Weights of a small image classifier.
Model: 15.2M parameters, 64-pixel images, layers 8, width 384.
Training: 16600 steps, batches of 128.
Data: trained on simulated stained blood smears, 195000 training examples, 10.9 epochs.
Rows from block 3, named by matrix and row number. Rows with one number belong to one attention dimension. Each number is 200 + 40 x the weight over the matrix's rms, rounded and kept within 0 to 999. All counts start at 0.
# v: attention value (model.blocks.3.attn.v.weight, 384x384), inputs 308-383
# proj: attention output (model.blocks.3.attn.proj.weight, 384x384, transposed), outputs 308-383
v.336,202,168,223,185,164,173,207,227,220,184,203,192,164,197,196,222,156,189,185,197,198,223,206,192,175,175,182,179,167,181,202,134,174,168,190,191,175,248,143,272,177,169,186,207,185,216,218,205,139,186,235,173,179,227,218,187,170,218,213,189,253,237,196,206,208,229,171,194,172,194,168,172,171,193,240,251
v.337,223,210,262,215,202,199,214,152,291,170,203,202,138,182,153,222,165,238,187,235,203,154,216,214,148,187,216,174,172,160,180,183,279,265,171,138,213,207,199,260,241,187,193,168,152,214,115,150,184,208,244,225,218,197,165,224,178,213,174,197,232,176,177,227,205,202,226,218,220,188,201,209,200,177,166,189
v.338,175,294,184,240,232,201,260,176,243,157,163,249,160,179,140,71,227,215,185,195,179,176,195,177,178,173,192,194,186,238,127,275,216,155,215,150,205,92,256,192,221,288,221,242,257,156,136,229,278,214,191,260,232,178,152,238,277,176,251,248,169,135,150,219,167,169,210,289,155,130,252,205,197,147,206,134
v.339,229,135,154,102,154,261,124,115,132,308,119,149,167,177,218,257,152,196,216,166,179,245,187,241,281,211,214,204,200,153,251,215,251,250,206,242,173,220,216,132,237,157,173,161,156,149,228,174,162,165,190,202,190,198,177,68,138,237,199,186,169,223,227,131,194,149,189,203,201,247,172,188,213,237,201,177
v.340,198,184,170,187,154,224,184,218,141,226,120,122,204,195,239,202,188,146,230,145,202,223,208,237,204,207,195,202,207,231,227,237,266,183,263,261,217,113,154,121,178,208,145,191,236,145,254,220,176,155,184,237,251,178,205,79,135,246,221,201,149,226,226,173,181,155,155,198,184,206,219,171,215,231,203,198
v.341,239,115,194,187,191,261,135,196,150,263,225,190,232,203,225,272,163,204,170,223,187,229,201,224,232,212,136,226,219,163,218,157,146,203,223,189,173,258,213,198,182,164,175,196,154,215,217,192,143,206,154,162,160,195,233,175,170,200,194,171,229,229,218,184,214,198,181,182,212,237,169,219,187,243,188,226
v.342,171,184,175,200,238,216,237,273,183,221,276,246,328,202,215,226,197,254,169,214,208,293,167,154,278,170,144,254,234,210,179,143,64,150,262,251,176,306,239,201,140,194,309,246,218,246,279,222,173,225,143,140,147,256,256,331,277,208,221,197,263,192,198,215,210,260,192,188,212,286,212,194,186,235,227,286
v.343,214,209,174,190,158,204,246,196,259,157,175,251,152,159,220,217,188,227,207,205,186,184,166,215,207,202,311,256,157,205,190,183,221,181,133,158,295,279,239,192,200,225,238,227,225,245,167,206,206,154,211,177,249,262,188,192,241,243,166,206,310,235,204,223,216,266,215,173,234,210,176,211,203,183,180,160
v.344,168,233,215,220,210,214,212,215,226,207,204,195,194,226,228,188,189,170,200,211,166,176,200,192,190,187,166,203,206,201,223,169,189,190,205,180,185,185,210,239,183,194,155,191,175,193,183,181,217,205,222,206,189,191,218,184,188,215,216,184,229,201,210,230,185,184,178,213,201,210,197,222,185,217,175,218
v.345,221,197,185,134,174,235,220,246,203,157,181,223,202,170,252,245,143,253,189,179,239,195,164,222,209,181,201,213,163,182,208,155,187,180,162,212,258,272,222,144,184,196,222,202,237,205,194,219,189,178,183,192,257,271,196,161,204,280,154,202,297,236,168,193,188,250,160,195,229,247,186,163,196,223,165,177
v.346,226,191,209,222,168,137,209,180,188,172,186,188,137,197,179,167,234,145,210,190,191,127,211,227,151,242,249,165,175,203,226,250,259,204,177,168,235,146,146,191,220,207,142,184,186,175,178,198,215,172,217,204,217,153,186,116,141,185,177,209,173,198,193,205,200,187,207,179,171,143,169,215,203,153,177,127
v.347,183,164,177,196,226,277,206,247,187,265,194,153,275,208,226,301,201,238,233,214,213,298,202,217,283,203,226,266,264,236,202,193,186,226,246,243,206,276,257,220,193,173,279,185,216,234,263,207,156,209,199,178,220,233,238,254,199,262,230,163,201,232,253,161,228,169,215,149,258,269,222,213,210,265,217,302
v.348,199,214,195,189,189,234,248,168,253,206,218,269,175,211,166,194,187,255,173,244,157,205,184,179,232,179,198,282,201,209,139,192,133,173,203,144,193,257,280,186,190,228,268,249,199,247,163,206,197,207,191,167,188,255,199,270,254,193,237,210,287,186,199,198,178,246,233,207,219,165,208,222,164,168,230,217
v.349,193,163,179,146,208,215,153,225,109,239,190,111,265,210,238,254,183,194,231,157,214,253,224,228,239,226,182,190,248,211,269,213,238,244,235,301,182,195,182,192,199,174,190,158,224,155,297,202,181,175,205,226,205,206,214,172,143,209,217,171,131,221,234,174,203,138,164,184,203,271,220,181,213,260,220,255
v.350,181,243,210,257,203,225,252,215,288,201,166,176,184,206,166,193,216,228,226,223,160,251,215,206,207,161,204,238,198,245,155,212,239,172,227,183,191,153,239,221,197,239,251,197,207,221,168,196,211,202,224,247,207,212,186,224,240,213,257,198,200,187,224,216,201,190,229,222,230,179,215,204,200,205,209,279
v.351,158,236,168,208,212,229,273,214,255,200,145,177,231,185,200,229,237,232,262,198,180,263,188,208,249,190,296,270,224,257,179,243,256,218,219,231,252,223,267,217,203,216,286,201,239,228,213,204,219,179,231,216,243,224,201,278,234,255,243,197,205,222,245,211,222,197,219,185,260,244,219,216,235,223,219,271
v.352,152,196,201,161,222,184,219,229,209,168,206,184,184,189,190,222,161,250,213,210,236,241,204,194,186,200,245,198,199,207,224,171,188,195,195,223,223,261,215,264,232,184,236,194,236,206,207,202,200,187,246,223,224,239,209,264,193,228,200,193,220,230,199,215,214,190,190,215,221,211,207,169,205,192,260,244
v.353,157,219,238,246,230,175,235,209,231,228,249,161,261,252,198,200,237,175,245,224,167,226,238,151,204,214,182,214,253,254,226,198,200,223,260,228,148,185,191,208,206,167,246,188,160,262,233,191,183,217,221,191,184,202,235,251,197,163,242,182,184,158,248,209,212,187,209,163,215,216,237,203,203,217,255,298
v.354,230,185,171,136,230,230,134,138,140,235,243,247,199,201,161,179,206,292,158,234,219,184,191,189,247,230,197,204,234,158,182,221,125,214,166,172,197,230,289,134,230,226,234,212,218,174,174,181,269,245,147,181,173,196,159,229,259,160,182,224,156,190,171,161,169,203,238,242,198,186,193,204,202,168,174,98
v.355,162,277,209,219,214,119,211,214,191,141,197,210,172,198,212,82,204,144,196,166,247,123,203,162,122,183,177,84,164,202,217,220,204,172,173,227,200,90,131,190,216,235,143,200,247,120,175,206,266,216,226,248,217,178,181,172,225,173,182,224,153,148,144,246,183,179,163,253,142,135,223,174,193,170,182,118
v.356,206,185,214,244,171,177,218,242,226,208,179,150,218,218,217,252,191,159,230,182,175,225,219,205,199,184,199,195,207,227,233,179,226,191,239,237,194,181,150,226,180,180,192,183,169,213,246,203,154,178,213,201,207,210,230,171,151,211,229,167,208,214,227,213,213,214,166,156,213,234,183,198,194,245,220,294
v.357,199,230,169,159,201,231,198,154,205,187,129,207,144,155,179,154,191,225,205,196,197,199,170,211,202,188,231,205,169,173,164,226,262,197,170,145,225,136,246,158,229,246,181,194,235,134,165,195,256,175,195,233,222,173,166,168,224,237,198,238,171,219,184,196,185,148,219,267,188,183,214,205,214,187,171,118
v.358,202,205,193,175,205,223,216,244,217,180,219,230,223,189,212,192,171,250,171,196,228,186,182,188,209,176,171,191,195,189,174,164,133,165,192,219,214,220,228,154,164,219,233,231,223,213,194,228,205,227,163,182,211,248,196,237,262,228,178,202,248,206,158,199,180,254,177,217,191,199,188,173,168,216,179,185
v.359,198,234,236,241,242,182,190,102,235,239,266,223,210,251,158,182,262,205,199,258,149,203,231,162,235,210,219,234,250,204,190,203,189,248,213,126,153,207,254,292,238,189,232,185,142,267,181,153,225,230,239,183,149,159,187,301,229,125,226,194,147,164,219,196,231,166,267,193,203,175,234,267,196,172,219,237
v.360,229,206,207,198,205,218,212,185,247,162,204,245,186,168,222,211,143,231,182,217,213,182,176,214,195,178,211,227,157,165,189,148,200,197,143,139,259,243,230,183,192,208,206,204,195,205,161,201,195,186,195,185,223,237,199,228,233,221,155,205,300,194,188,223,213,232,170,214,220,237,200,203,197,204,165,179
v.361,203,180,185,222,189,274,231,252,242,180,124,189,203,159,241,256,141,196,212,175,214,237,178,249,208,150,207,231,184,227,182,184,255,173,236,182,260,191,203,183,164,225,189,210,224,176,203,238,136,165,175,218,264,236,209,191,191,290,210,181,283,211,197,207,200,208,145,203,226,243,240,181,198,270,158,240
v.362,155,258,192,230,186,166,270,185,256,178,196,239,145,208,182,91,185,134,190,200,162,133,219,123,173,169,179,166,154,237,151,214,169,135,191,176,161,130,174,177,167,235,189,252,215,200,154,219,207,210,216,181,192,199,201,195,248,177,244,241,238,163,172,236,163,216,203,224,159,101,206,217,158,160,225,189
v.363,149,210,155,162,213,162,182,151,145,201,162,177,158,192,166,131,248,160,214,165,207,203,210,192,208,216,239,118,198,228,213,286,223,204,225,267,160,117,181,163,247,221,188,200,251,123,195,215,235,209,231,240,205,174,162,168,200,164,213,223,70,170,192,167,177,126,228,239,162,123,218,176,214,176,256,134
v.364,197,242,237,271,158,196,285,244,299,129,203,245,175,192,220,207,164,223,187,222,151,208,210,218,188,143,206,259,184,237,199,137,138,137,209,134,266,248,242,180,143,237,249,250,190,271,155,226,203,191,195,176,244,293,207,154,249,183,220,172,338,197,175,245,178,300,157,176,225,231,191,163,157,199,220,266
v.365,190,252,191,186,219,250,207,235,229,169,156,200,187,182,215,210,153,261,190,215,217,228,200,235,201,176,226,230,181,198,181,182,212,198,168,206,248,196,254,201,206,237,195,206,268,183,169,202,216,202,206,253,249,239,166,238,234,239,195,208,232,209,206,210,200,206,200,242,255,211,228,213,210,196,182,199
v.366,171,225,193,202,197,148,208,158,180,199,209,211,199,216,176,151,272,177,228,188,184,186,208,169,205,227,234,180,210,236,209,249,233,215,210,226,180,168,192,166,226,209,222,208,195,209,215,192,233,217,214,210,176,170,178,205,208,143,206,216,128,169,210,190,200,186,245,193,185,177,208,194,216,163,229,179
v.367,242,162,233,242,172,185,175,231,193,164,179,182,174,190,176,194,195,188,175,182,218,181,215,245,134,189,151,158,162,184,198,208,224,169,219,201,201,154,136,205,189,215,142,199,196,172,170,213,176,214,167,240,213,176,184,117,159,170,178,190,180,177,164,200,192,215,178,216,188,172,168,178,205,187,169,182
v.368,251,228,213,202,164,165,189,183,220,121,163,233,111,159,204,161,161,179,179,179,223,121,191,246,123,187,228,157,131,151,209,198,279,198,132,141,252,147,163,206,220,228,125,184,201,135,142,206,215,175,218,249,246,197,157,130,185,213,141,215,238,192,141,232,191,201,156,244,174,170,207,192,204,168,150,101
v.369,250,123,181,234,173,253,106,216,100,270,163,171,212,200,194,287,243,217,186,195,204,261,194,308,248,198,207,220,236,185,219,221,192,221,219,230,178,230,212,275,207,181,138,185,179,181,223,167,185,221,173,209,181,144,186,138,134,181,206,150,103,248,236,142,224,200,230,203,219,213,137,236,226,223,151,210
v.370,164,214,211,279,235,166,215,219,169,218,242,190,259,226,164,148,308,168,214,205,206,211,212,179,185,221,185,190,252,259,195,259,180,200,254,216,180,155,189,231,198,206,215,213,202,205,233,205,249,225,181,188,185,140,226,243,209,147,227,199,99,182,198,201,212,179,233,194,167,173,206,221,226,181,202,212
v.371,156,223,201,231,205,200,253,164,248,219,222,242,204,210,173,150,222,185,206,237,154,204,194,134,212,195,193,253,190,253,147,205,164,177,217,151,181,209,238,174,186,212,277,251,190,264,164,224,204,211,192,141,183,208,216,261,265,167,241,230,228,173,218,218,209,236,246,203,182,159,223,227,191,157,234,227
v.372,151,269,181,174,194,195,284,154,293,174,169,236,171,169,188,156,196,208,231,205,178,175,186,157,210,190,275,235,181,225,169,220,254,213,165,169,241,211,252,164,211,226,262,223,219,225,159,197,232,161,243,188,241,240,186,263,259,240,205,237,264,189,196,221,194,212,217,210,208,195,231,209,207,181,204,182
v.373,257,129,169,138,167,225,162,196,172,204,186,221,171,184,215,264,141,222,165,206,213,193,177,230,218,215,231,234,168,144,186,170,202,212,151,191,197,294,202,200,199,169,181,220,190,215,196,195,119,182,185,177,184,219,199,223,173,231,156,202,283,241,221,180,212,237,205,177,232,212,177,231,193,198,191,177
v.374,170,248,176,254,230,175,334,344,303,60,191,254,235,134,239,177,151,227,188,164,269,145,160,200,131,140,254,215,172,254,143,204,158,114,146,195,358,230,194,185,151,265,266,267,300,235,186,269,221,163,182,218,312,300,235,263,299,292,172,207,351,211,96,246,208,323,141,220,200,219,247,145,192,231,179,195
v.375,208,165,194,126,252,200,171,222,155,211,288,259,274,196,256,210,164,259,149,182,245,216,138,144,262,165,111,186,203,149,222,112,69,176,204,204,186,287,208,159,163,167,243,202,204,192,250,208,210,237,147,134,148,244,245,235,249,214,167,198,264,213,163,180,185,223,136,232,146,260,180,131,161,243,195,168
v.376,197,208,157,144,190,192,208,242,163,152,149,204,188,161,241,167,140,200,192,136,246,198,175,196,196,168,183,156,155,192,204,202,197,161,197,245,238,172,164,135,188,222,180,208,272,131,224,252,184,173,188,222,235,236,198,128,196,263,180,222,224,213,156,176,169,190,130,235,165,199,221,125,190,212,200,146
v.377,206,166,244,241,205,138,181,159,212,218,319,250,204,247,162,179,247,202,164,253,194,151,198,162,184,228,173,201,213,171,199,158,121,215,179,136,169,287,198,266,220,153,202,233,110,278,170,142,241,248,207,134,119,153,244,237,189,115,167,191,195,172,182,233,205,247,243,182,166,175,139,239,192,152,189,182
v.378,160,213,175,245,227,212,211,143,201,291,181,126,248,228,148,161,304,138,261,193,149,215,231,145,239,216,205,189,266,277,192,285,247,247,281,240,111,89,192,183,216,201,241,185,175,186,237,184,234,207,223,206,165,124,214,223,195,174,279,206,60,163,256,182,205,118,243,177,184,159,221,235,231,226,245,244
v.379,228,208,166,166,186,236,189,172,195,174,161,275,131,168,195,168,164,224,157,206,189,174,174,218,205,178,226,235,148,179,135,209,203,174,138,145,218,210,244,177,195,248,183,252,247,186,140,220,198,199,181,202,202,209,165,201,244,200,179,237,248,195,184,177,188,220,222,232,197,154,216,224,191,153,166,119
proj.336,223,186,193,168,202,222,204,172,164,160,182,204,260,209,226,196,200,188,183,171,237,223,224,219,215,186,203,199,238,200,187,228,258,252,198,225,154,137,209,207,211,211,226,163,202,139,209,192,213,177,191,188,184,215,99,182,250,188,223,242,161,210,205,199,192,228,217,211,221,210,255,217,181,213,228,221
proj.337,182,222,216,202,266,211,180,197,153,212,226,232,155,210,236,215,218,258,177,186,182,164,184,187,131,223,221,183,208,204,205,180,199,221,210,247,214,231,235,143,235,206,211,247,211,244,218,197,217,226,176,207,243,262,201,192,181,219,203,205,224,251,223,206,204,174,183,201,295,191,192,236,160,195,207,206
proj.338,194,169,173,184,173,144,188,258,139,200,193,235,219,228,207,171,216,196,243,271,161,189,220,235,176,170,183,197,200,186,190,191,151,185,252,210,207,305,177,225,146,175,150,164,179,231,236,198,189,188,231,200,197,233,232,86,112,230,168,177,174,220,220,233,209,207,157,171,252,200,198,203,242,206,173,227
proj.339,262,170,215,185,238,211,298,189,233,230,273,203,153,153,224,170,214,195,222,235,193,105,181,110,131,274,128,130,261,231,272,209,100,150,200,168,307,213,214,146,163,206,198,251,187,254,197,192,131,161,186,108,164,212,255,327,321,171,170,161,266,189,173,136,148,195,203,171,79,137,235,158,127,224,212,156
proj.340,223,128,194,183,202,159,278,194,325,203,190,217,184,218,162,175,226,149,216,250,159,129,149,191,250,245,198,197,241,221,171,194,168,196,239,198,220,214,214,248,236,221,229,171,179,245,172,185,122,181,174,152,127,171,227,302,298,182,180,211,198,160,205,159,203,159,272,189,143,128,204,187,239,214,219,199
proj.341,259,202,189,212,203,221,202,208,207,214,211,170,219,170,200,201,174,210,199,119,238,221,200,178,206,207,192,197,249,205,271,214,188,212,194,161,236,151,166,184,178,184,224,200,175,157,206,215,243,207,204,169,227,145,215,283,260,186,206,215,225,183,168,179,193,196,204,195,164,243,191,159,156,241,230,175
proj.342,224,209,185,171,133,189,133,223,121,189,136,165,247,160,170,209,136,191,218,110,243,320,211,246,235,136,204,249,165,135,219,232,240,172,170,115,212,142,175,219,209,151,175,145,223,95,178,224,264,200,240,239,249,136,122,179,159,194,201,224,161,176,155,206,203,267,137,209,156,293,114,150,203,237,211,154
proj.343,142,208,223,183,215,223,196,165,105,203,169,230,177,187,207,207,181,208,208,185,218,263,186,190,252,164,162,192,175,205,162,248,227,184,164,177,204,111,195,161,231,227,168,191,250,162,210,195,205,189,208,196,167,226,130,263,195,196,206,193,167,207,213,191,208,191,194,233,138,191,204,198,199,169,182,229
proj.344,232,193,176,178,185,181,183,183,198,184,209,198,206,193,230,194,197,215,183,195,204,201,212,184,168,204,198,170,163,202,214,159,182,204,183,244,201,204,176,194,182,188,197,207,169,199,240,201,224,206,202,222,227,189,233,168,184,210,192,182,207,200,200,196,196,202,201,208,169,201,230,162,221,202,226,219
proj.345,183,200,213,239,216,215,214,162,170,218,157,207,187,202,181,195,183,204,184,146,171,250,191,179,258,194,187,178,253,196,170,255,208,175,177,156,206,98,168,206,219,193,206,142,218,176,181,198,153,184,204,175,177,139,139,356,243,171,224,218,144,178,205,169,214,170,226,221,134,196,202,210,213,220,198,205
proj.346,139,209,218,243,218,229,227,184,263,177,228,207,186,233,196,191,220,183,197,267,178,174,193,193,233,211,195,199,216,256,151,219,240,230,201,269,151,168,177,209,230,264,203,214,202,227,221,184,190,212,202,220,157,224,237,230,213,210,225,198,191,195,213,225,205,155,254,218,228,170,248,241,230,149,183,255
proj.347,263,186,215,137,220,155,174,202,185,259,169,193,166,155,201,213,217,183,198,133,232,179,143,196,190,212,192,218,140,164,226,173,142,157,207,137,248,197,245,165,223,163,191,262,196,183,182,210,161,183,174,181,208,175,219,150,245,184,120,206,225,202,194,167,240,229,178,209,105,173,115,162,173,227,216,102
proj.348,193,208,181,159,190,173,154,228,17,199,184,205,250,173,242,202,186,215,217,126,233,291,216,211,160,150,181,214,184,159,249,218,183,202,189,197,239,167,145,160,163,164,156,182,195,140,264,210,272,201,240,182,235,194,132,119,166,177,182,186,173,222,190,225,190,237,108,196,175,277,167,163,192,225,210,208
proj.349,265,181,207,226,215,187,256,181,358,223,196,190,174,204,168,205,244,154,171,228,177,121,157,188,218,237,212,213,189,204,198,180,153,185,224,154,220,241,252,216,218,188,248,221,165,251,133,195,97,191,156,189,165,166,270,228,262,189,167,210,220,175,191,138,207,187,265,187,173,112,191,196,198,224,202,137
proj.350,224,155,158,106,188,124,176,215,124,204,176,247,213,205,224,193,213,216,225,205,193,152,191,212,146,196,200,208,138,167,202,167,165,181,221,208,238,237,229,192,209,174,171,226,184,173,207,200,188,183,199,170,240,232,180,107,186,218,140,189,210,222,214,206,217,242,154,171,193,228,148,175,217,191,211,163
proj.351,203,176,210,118,223,142,164,191,145,238,167,243,150,179,207,213,218,192,222,203,209,183,147,203,198,191,176,219,73,156,173,180,149,137,205,145,251,191,276,172,252,191,164,257,223,200,169,197,154,185,177,192,204,243,202,124,190,203,119,174,221,228,219,179,243,232,167,205,134,158,104,185,200,179,177,127
proj.352,244,212,224,214,239,187,193,166,189,220,190,217,243,191,237,195,245,175,169,196,216,164,218,228,204,208,181,229,169,163,183,210,191,196,210,169,142,182,260,191,187,189,203,203,180,197,163,197,126,189,169,216,187,247,185,96,198,186,155,218,167,223,229,189,226,225,222,195,223,142,209,232,173,211,177,135
proj.353,196,187,181,151,183,160,132,207,232,177,185,183,203,199,202,222,211,185,162,183,212,197,175,223,179,215,259,225,111,155,204,139,232,219,185,201,200,216,216,204,240,185,204,233,191,153,204,200,239,214,197,266,246,164,195,126,164,201,158,206,224,210,212,214,213,231,183,193,213,234,129,176,234,173,222,192
proj.354,194,267,256,260,205,233,233,239,147,250,235,178,181,162,206,211,183,205,230,199,197,235,248,197,146,198,161,212,227,208,266,245,144,160,194,180,217,278,162,158,113,191,178,215,200,245,198,214,216,215,226,181,197,208,273,179,142,185,204,166,213,202,178,205,182,199,139,175,213,211,229,197,149,229,170,175
proj.355,167,200,195,249,170,211,217,189,306,151,220,193,219,244,179,164,213,192,164,301,146,166,243,228,215,217,219,190,238,214,140,185,241,222,211,237,112,283,184,260,165,236,221,136,189,261,191,188,166,190,204,257,162,198,213,167,138,213,238,201,164,198,236,223,173,162,259,190,260,173,275,245,251,178,177,258
proj.356,225,160,161,132,194,183,200,177,248,165,158,199,200,211,193,182,220,174,192,212,210,170,172,206,236,209,228,196,150,192,178,188,244,226,196,202,203,163,235,221,270,211,229,208,193,162,189,187,179,182,190,203,196,173,158,211,247,205,173,219,200,189,207,180,209,217,241,211,157,195,192,179,225,178,236,204
proj.357,204,192,218,214,216,192,237,199,170,231,247,246,181,195,220,173,189,231,228,248,162,138,199,172,149,229,131,157,235,221,194,213,121,140,233,202,229,287,207,191,168,203,168,222,190,282,193,200,144,188,190,137,180,269,256,210,197,208,185,146,209,228,200,196,201,187,187,181,197,160,207,213,173,208,172,173
proj.358,192,206,190,206,174,199,188,207,132,196,166,194,239,206,175,195,171,203,207,148,188,261,218,222,221,177,216,214,242,180,191,241,200,196,194,173,196,168,145,231,194,174,193,141,214,157,191,210,215,191,228,201,202,145,146,253,178,194,216,217,146,192,187,211,193,198,181,195,170,256,187,192,216,230,210,206
proj.359,188,244,204,164,207,190,130,230,122,209,260,188,175,160,255,242,202,245,196,167,256,220,211,200,84,201,203,196,93,181,271,128,181,206,177,232,234,317,242,122,176,193,184,308,198,174,260,209,317,227,222,240,259,237,249,34,109,223,166,165,277,247,201,224,199,240,120,211,258,220,154,181,156,187,194,182
proj.360,173,215,199,221,205,230,166,184,138,203,193,204,189,199,213,198,168,242,176,146,211,250,194,184,213,200,190,171,213,183,199,222,210,197,179,174,205,171,181,181,205,200,183,186,219,190,219,202,219,215,210,196,218,178,150,302,180,193,211,198,174,223,207,191,200,164,204,217,182,220,183,204,175,209,189,231
proj.361,260,126,166,151,221,157,217,199,203,213,149,222,185,223,177,168,201,207,208,171,189,162,136,194,235,218,197,173,237,194,181,206,163,179,242,165,237,161,194,226,249,156,192,172,191,211,179,194,135,184,183,160,206,169,173,293,269,207,172,230,171,192,200,153,231,170,228,203,143,190,134,170,214,248,232,190
proj.362,168,192,159,166,147,172,181,221,128,116,202,182,279,211,222,166,187,209,201,213,201,252,257,229,186,177,208,199,229,183,201,179,235,228,200,283,146,210,129,225,161,210,176,135,185,154,280,194,279,183,238,235,197,180,138,109,150,183,225,171,154,215,212,256,153,211,160,196,180,266,237,158,258,176,230,273
proj.363,203,202,230,235,193,186,258,223,285,196,251,192,221,204,209,167,250,168,209,316,173,113,241,204,181,239,166,207,244,203,198,196,146,170,241,211,166,308,236,220,140,222,189,203,171,287,176,188,141,170,188,208,141,236,280,111,189,183,168,176,196,201,230,217,148,203,226,155,208,138,243,215,207,197,166,168
proj.364,195,158,136,161,185,161,176,186,108,174,90,207,232,223,213,201,212,181,174,118,211,290,197,235,265,144,245,228,157,171,187,218,264,250,161,178,211,85,139,212,232,152,195,119,188,73,250,194,209,192,238,221,211,114,61,233,174,200,192,249,132,187,222,174,234,207,200,202,124,247,228,161,272,180,227,258
proj.365,225,199,201,194,211,158,209,181,158,236,184,224,191,198,212,198,212,218,188,182,175,184,189,199,184,194,179,198,180,182,196,183,136,161,224,191,215,233,227,181,179,183,189,192,184,230,180,205,152,198,180,159,201,213,225,192,185,188,175,190,177,209,217,179,215,195,195,193,202,173,186,189,182,224,185,162
proj.366,151,205,221,192,187,200,205,212,240,190,216,191,187,203,187,216,207,186,213,266,187,188,213,211,189,199,216,211,167,205,186,191,217,191,195,206,192,232,209,202,205,213,186,212,221,221,182,198,206,199,210,237,182,234,227,167,164,200,204,184,223,196,208,219,183,215,180,186,222,193,198,209,223,167,173,215
proj.367,215,172,163,234,191,209,241,203,261,185,192,203,221,249,159,178,215,196,214,233,175,159,205,206,242,195,239,203,282,231,170,229,239,242,233,220,187,160,168,248,209,215,228,149,176,199,170,193,174,212,193,182,201,198,190,272,238,220,239,240,177,170,195,209,193,160,262,186,252,223,237,231,226,207,205,235
proj.368,169,194,198,257,221,244,235,175,241,188,212,225,178,255,200,176,214,223,173,259,154,172,190,178,231,212,186,153,255,246,155,213,216,231,215,233,171,221,192,209,205,228,219,166,198,275,206,178,154,202,192,187,168,224,179,290,191,222,245,197,170,202,222,190,193,132,262,211,258,145,282,255,203,194,182,269
proj.369,294,180,194,197,203,212,259,222,239,249,216,196,156,184,190,219,216,188,277,214,259,152,206,159,189,174,177,207,200,255,243,210,145,186,221,192,274,194,250,162,180,206,199,240,178,207,177,211,202,204,184,136,183,259,288,205,270,228,199,211,269,157,152,173,196,218,202,195,177,157,243,173,160,226,224,147
proj.370,189,200,206,205,177,187,166,229,241,200,199,192,195,214,164,222,200,178,248,232,210,195,223,235,216,171,239,242,144,207,158,185,223,201,209,209,176,214,218,241,208,208,192,219,204,187,181,210,232,226,205,255,217,241,248,91,144,235,205,205,224,191,186,241,232,211,188,189,262,214,163,223,240,176,191,185
proj.371,156,205,191,155,178,174,134,229,95,162,210,208,240,168,220,211,156,228,221,147,233,266,227,227,180,164,193,217,176,153,216,199,233,203,184,198,197,178,163,194,178,191,157,192,222,116,247,216,304,205,231,236,235,210,164,125,155,185,190,195,200,232,200,243,206,244,126,195,198,288,132,164,209,181,207,214
proj.372,139,210,226,149,216,178,154,195,98,198,205,233,172,184,232,210,197,228,192,201,189,225,183,197,174,205,173,179,156,159,185,185,183,165,183,192,214,213,217,165,220,202,159,221,238,200,227,198,202,189,204,221,198,232,169,169,154,193,167,161,195,248,224,208,202,207,156,212,166,185,151,197,203,172,177,206
proj.373,191,229,222,225,218,249,208,199,152,203,217,186,211,191,212,206,190,212,184,137,229,256,180,165,222,183,162,193,262,219,244,238,187,212,196,190,214,140,176,161,207,214,203,194,214,193,216,202,230,199,198,174,191,178,172,285,247,170,234,207,177,192,178,198,193,182,183,223,182,208,211,201,140,230,208,209
proj.374,147,160,195,191,169,169,136,171,135,183,87,222,215,247,131,184,184,173,215,154,174,290,182,270,379,110,266,227,151,168,39,267,276,223,202,131,127,71,165,297,276,187,186,61,245,143,166,196,141,202,218,260,172,145,39,267,152,224,207,235,56,187,230,213,277,165,240,241,196,209,180,260,322,198,180,248
proj.375,210,239,203,272,176,264,176,188,160,216,185,151,247,167,172,182,140,202,196,145,222,271,246,216,217,204,200,175,284,177,229,269,243,198,148,119,169,159,149,234,159,161,224,132,224,171,176,213,215,190,242,206,218,129,130,285,172,183,236,225,164,177,164,177,173,223,201,190,161,259,219,208,175,249,194,196
proj.376,206,166,183,233,199,204,259,187,255,191,171,200,247,222,169,155,216,166,196,250,161,182,202,208,256,223,183,176,305,210,171,254,211,184,224,167,170,188,167,268,185,197,212,103,203,224,169,183,89,164,200,164,124,138,148,282,241,173,218,228,127,163,208,178,196,172,261,184,162,171,239,225,230,235,185,223
proj.377,152,283,236,251,196,274,138,209,128,173,226,166,218,174,226,246,136,225,208,156,267,297,275,208,175,149,212,213,166,209,230,205,285,248,131,247,154,150,170,172,172,223,191,236,232,132,238,218,368,248,231,271,257,247,175,135,127,204,273,197,236,212,172,257,184,213,144,224,286,273,239,223,187,163,208,232
proj.378,205,164,192,104,191,145,178,253,227,184,248,207,164,183,183,204,195,193,241,269,199,113,178,199,129,250,192,212,121,190,210,135,144,161,224,233,246,329,245,204,232,186,189,294,194,231,193,205,221,191,190,209,224,227,279,73,195,219,139,156,289,217,184,227,208,249,150,173,170,190,114,163,220,164,216,141
proj.379,182,206,200,215,186,209,217,235,108,206,215,208,221,200,216,196,190,230,227,176,212,253,225,193,199,164,144,177,268,217,240,228,158,192,217,206,219,203,148,175,135,189,163,161,204,207,238,205,223,190,223,155,173,207,194,217,198,176,232,178,170,204,194,209,177,193,158,202,186,216,233,188,173,230,181,239